python train.py --encoder_arch="efficientnet_v2" --model="image VQ-VAE" --dataset="gratings and oriented noise at many angles and scales" --train_examples=197500 --image_size=32 --crop_scale_min=1 --horizontal_flip=false --translate=0.06 --bottleneck="vq" --downsampling_factor=8 --encoder_norm="layernorm" --encoder_activation="relu6" --encoder_depths=[2, 2, 3, 2] --encoder_kernel_size=5 --encoder_stem="single" --encoder_expansion=4 --encoder_widths=[32, 48, 72, 104] --loss="l1" --latent_channels=8 --decoder_norm="batchnorm" --decoder_activation="silu" --decoder_widths=[32, 64, 64, 64] --decoder_blocks_per_level=3 --decoder_block="basic" --decoder_attention=true --decoder_upsampling="nearest_conv" --codebook_size=512 --init="xavier_uniform" --residual_init="zero_last" --optimizer="soap" --beta2=0.95 --lr=0.003 --beta1=0.95 --shampoo_beta=0.95 --eps=1e-08 --precondition_frequency=10 --max_precond_dim=1536 --merge_dims=true --one_sided=true --adamw_lr_other_params=0.003 --grad_clip=1.0 --steps=6800 --batch_size=512 --epochs=17.6 --lr_schedule="wsd_sqrt" --decay_fraction=0.4 --final_lr_fraction=0 --warmup_steps=340 --weight_decay=0.3 --adamw_weight_decay_other_params=0.01
Rows from block 7 of the decoder of a small image VQ-VAE, named by matrix and row number. Rows with one number belong to one channel. Each number is 128 + 32 x the weight over its row's rms, rounded and kept within 0 to 255. All counts start at 0. Numbers have three digits each. After the name is the row's rms in percent of the matrix's.
After each channel's rows are labels from the 100 images, of 14848, where the channel reaches its highest value: "top examples" is what is common among them; "colour at peak" is the nearest of a few named colours to the mean colour under the peak. Only what is clearly more common there than usual is listed. The data: gratings and oriented noise at many angles and scales.
# convs0: first 3x3 conv (decoder.decb.1.1.convs.0.weight, 64x64x3x3, each kernel summed), inputs 0-63
# convs1: second 3x3 conv (decoder.decb.1.1.convs.1.weight, 64x64x3x3, transposed, each kernel summed), outputs 0-63

convs0.33 143:060075124136106154087144079106132126139140098100145119104152157107142122093082187128147118131120103191141142108117121245120126103127063124092120126153130186120069106104117116101096087133170141
convs1.33 138:127174097098176069201124041103110110145100134145116110099118174155083105122105183083074144113090132110105184105108129110121130103117144110163089132064125108160171085105130099115100125114128088
top examples: dashes; coloured
colour at peak: purple; pink

convs0.61 071:132121097138179120125139152139154104187135149096129099070141159121139150125160145000111123116139179085132113130194129116132146124135101089117154134104117074113095126084115157140164130118188074
convs1.61 101:108137172110129138134100123143145142082109090178105150199114085164109075135086111193167137134105097107118168100049122196116108135141156127176092142137128116125186174146139131104100122116051141
top examples: very fine; square grating; stripes at 105 degrees
colour at peak: brown

convs0.10 071:129088081126163141137000159100131137151127123165113134097126121101155153129153120160141114093174068115127138122147196116123134129122142150144048117125167143126044110139098114146110117110171112
convs1.10 084:139190189118133129095221123141116128092154102066164134141139112158069104134151127158121098170075217129125122127078109157134136145130103095114188124142101125136154133145100130129157130126048121
top examples: very fine; dashes; stripes at 120 degrees
colour at peak: pink

convs0.39 088:176164147139144158076087109158123143109164060170110143169141114160097139175066122102144107105126078140125219130085167084129128123170147136109093166126105173101179150119185157131142127143092128
convs1.39 071:125119081167111122149106129120142129141093223043117146114139159093127079105133130129097183109130130138155034121147121108129121155113101155160097079092170089141141086102077070123121133133153098
top examples: very fine; stripes at 30 degrees; dashes
colour at peak: brown

convs0.4 136:105119128127037169126128203108121144137139109124121127136108123136081143086104173121133125150121113003099114119124140132114122121080119128145121099086130144216127108127116089120137183126191128
convs1.4 153:107112137172101085143147097118158149157125125138126168153133136103116123134116124131121132073123116255153137145128103061152145150156149145125129127208083143023148129141139133131121085111135143
top examples: sawtooth grating; medium; coarse
colour at peak: brown

convs0.23 073:136161149091115171124165096129182145115101196146118125077120091114104020131131074134128135117092073117121090117138161130127146131101131146144110134146094102159118161109126175134018116126099130
convs1.23 081:153096064162131140158115069130167120161152092128126117227140095158163144126102049148198116100153164151174134118120143119122079108120149126152128090165071100153143151133117135143175090125096145
top examples: fine; square grating; stripes at 135 degrees
colour at peak: white; pink

convs0.36 092:141123137100096126059101110109120155083117152126129069106137173075113142138044155119082114169103059085127154116113073189136099111143089153100111110146146098116201097109106116155112082139110123
convs1.36 094:090111132112089135172144182137121124095114154156108120150148089156135149103169103127166150054147171129142138143122181164059142152152101167205167152107135117178062103146129088103151175117179139
top examples: dashes; very coarse
colour at peak: black

convs0.30 119:123135128121096173144124122096156091127138160127253123132128138132097113104136150119118135130133134128109098127140153138114121127144169139166124000102123127127145131126180132165126152158135125
convs1.30 090:152141121208169162146166112157127162148135105127151111118068131131149212171118086128138104136159135177127085151188168154140149139169144131178141070096190136100134118157126070103132113154151165
top examples: coloured; square grating
colour at peak: purple

convs0.18 092:157099115058129132095139110116062124093119160098144067049135088071128119090127127116081110064104107148114131079123144195121161141140112117113092148159107149071139086103089119114098086118155155
convs1.18 087:124108153122132120185138127121061098136111141146129090203110189190101132117095061142172148179132144111125155173135169158133103134119090159169153160107067052134085114143152110104152117156110127
top examples: dashes; coloured
colour at peak: purple

convs0.60 113:057110112131212178114105178110139142168109125115112101097174103174112073111124120106110120139117125144146103107133114133207133121168131136183112111118097132173117101112121183146083142224116143
convs1.60 104:204157096162078149147112089157131092188115098135187153197130148089166113158091118134140118126157148156090087150119106143124109081047123118093139159070158130170124135145112111152126068115108125
top examples: coloured
colour at peak: brown

convs0.57 061:165147113080184135140108142112126192127109099100157138080101129114043112127111122126116112146105131134118127131117148146160143155121153185129121100150082167129196110085196082162036170109108119
convs1.57 082:119111177146102151121134120133182096153193138151099141166148121150193159104158120150153097048139082142195185127139124097118052103173111108119092075086135092135110162131123134127150087168127143
top examples: fine; stripes at 150 degrees
colour at peak: brown

convs0.2 123:116124135119106145143138119017135151112138194129150116127072128130137128151132189132123124130133129093120131123132145115000121130045167127127129130155131128133129109135050124136120171142155133
convs1.2 114:139131136143176103144141169122158125122162126137183104122103123103136175182118131125120127136121120091134129144109120174000161139083096129151141195204101135155146104153057142139142101097103123
top examples: coloured; square grating; dashes
colour at peak: orange; red

convs0.58 064:143089166118196149158102182092131165098069151134103170128107130082168170111152120134154021131135103090121125118109124084143139129127147149166131131119180149105202111067117116115089143113110108
convs1.58 076:119164085106142097093062086137148122162205063081124074100131151158089039139132143130070098147146135116113130071110144163131071134136143154154151109141083106135129171155103136130150095107131138
top examples: very fine; stripes at 135 degrees; stripes at 120 degrees
colour at peak: pink

convs0.3 137:140119129117133150135125118167105007139127185129083134153085135148106097057124142117121128076126134124199153114111115138110115111130177136185112140122135138129149137125075070065110132057122124
convs1.3 131:091106119150118102131145100142136121125112088103138138101117152102155155149157088137142125153134092120000084157135103094099100115109082129051135160137139139136138122149129125138160154159116145
top examples: coloured; dashes
colour at peak: pink

convs0.19 139:075119127134154112123119110136133048146135129130164129109071137119090123038144141123127117132132127143000079130119160154115122126126159132091130131156137125143140121129061093060138112116109131
convs1.19 145:164126125109117163114123153109139239119125113109130111166229130101137135215139138136121133147132140114031110121134119120092123122130094135110127157121106136127125132137176114216125149160105119
top examples: dashes
colour at peak: black

convs0.16 069:179099078108126153136087111121108093146099151164151133107134085125117053130054135160087240124147133159125151109134178162125104140119151159116093144122138177142150142100137162166168142143118187
convs1.16 078:102163138154134118074146093106122137103103110122140168148135159074142144120113149154109090128085128129127090103082101102075219088128146078147083178085098117137116119111134124110049167132126046
top examples: stripes at 0 degrees; fine; very fine
colour at peak: brown; black

convs0.6 159:200110131134151112136129133211141118146124102118027119151223149121133126051125117131142133144131140143076095134129100114113125127163083125122126225118125134137131140125081106139125128078110132
convs1.6 093:094120118127086144097131109080130157089125169141140126083028119130107148232112132106114131106145118123181166118129175096193138128136191135149125133105151130155110114132182159060095124142122129
top examples: dashes; very fine
colour at peak: black

convs0.49 115:117135118142134152099125098076094133138145166127087120100161095104126120120147167138141127076140135128111181126127157089017113147193128110133140160177097120101121144124021126103106057126116112
convs1.49 090:122166140088072119144128179198093107062130093092163119119081070122120151169126076125100131125127091091141052125153115156136128101102107114111118173112210118130113164120073100130144154122170121
top examples: dashes; medium; square grating
colour at peak: black

convs0.31 071:158125138127169139159087148153151186089107174175063147129154110093125082178105118021119126093120071112115161110113119125136114125157154116132106142114179133102163093101160125133201076130137142
convs1.31 088:116133056112105109100106130116103125123122079140115121120121147139088178103107108183074084112193189121176124123120136133084184094156121171097140142126088112164136155173123133103058211142136102
top examples: very fine; stripes at 150 degrees; stripes at 165 degrees
colour at peak: brown

convs0.17 078:103093169109150155134167103094141122151118159131154093109112128112098000143117104111117119130071046117141073116121160115142131129079146106140127131149099146143171127128106121132072105124093122
convs1.17 084:133165035130124120096080153121134118139140029097175084113124134119105148115149146095168135136131191111114143107123047176120129042136148112104147154140123143086095176147126156128132139138145122
top examples: fine; stripes at 75 degrees; square grating
colour at peak: brown; black

convs0.41 111:173235153104109113112142100112138096137083110135113131134103131118102125127124048145160139052115153132128136150135221115097110191103142097150144141084120079116124176146136132114166149090123104
convs1.41 095:125046103141107147143104129144133132169126135147140085130128188139117119136134151125049105097139112110135140110082053176141104045106117114111104149106173154116177053152155126142064148135100104
top examples: dashes; very fine
colour at peak: black

convs0.46 063:164131140040087139153219136129129135138106142092119105057138103130145145140095136141125105104082206160132160133113136099148119144120146150173105119145110161121158056071162160151075153115146100
convs1.46 075:119171192133135078037073092109136130144130089111148151153135169135070038116129124116129104129092134098136071142108097142116109151152106076122132131122062124155138099131075151111132119119065122
top examples: very fine; square grating; stripes at 75 degrees
colour at peak: brown

convs0.24 112:127055082149135103088149090159146188138145154140112064087181148147075115176156116154085127126151124160147163157115130128118073108112124090085146126145161123180122152143169138181073086126182141
convs1.24 137:152152127155111107141101155092103117082083061068162195120147157081142154073116112109175124127136160120159117109148106089108167119171153190113082122145095171063163136128088126122161170127090101
top examples: filtered noise; fine; stripes at 30 degrees
colour at peak: brown; black

convs0.47 064:095126128089083136050143133114115148145134117165118089130135113114107067127108201030130152130128054138130119130182173149132110103119118096129147106133176202102110133060114158135109122110137144
convs1.47 069:128057076137147139161120132097146124119108136103127123163129180145130150098149097182100050123220178157124069138106104092097120094118131065154145125136083100107095116080132114119183132131151098
top examples: fine; stripes at 150 degrees; filtered noise
colour at peak: pink; white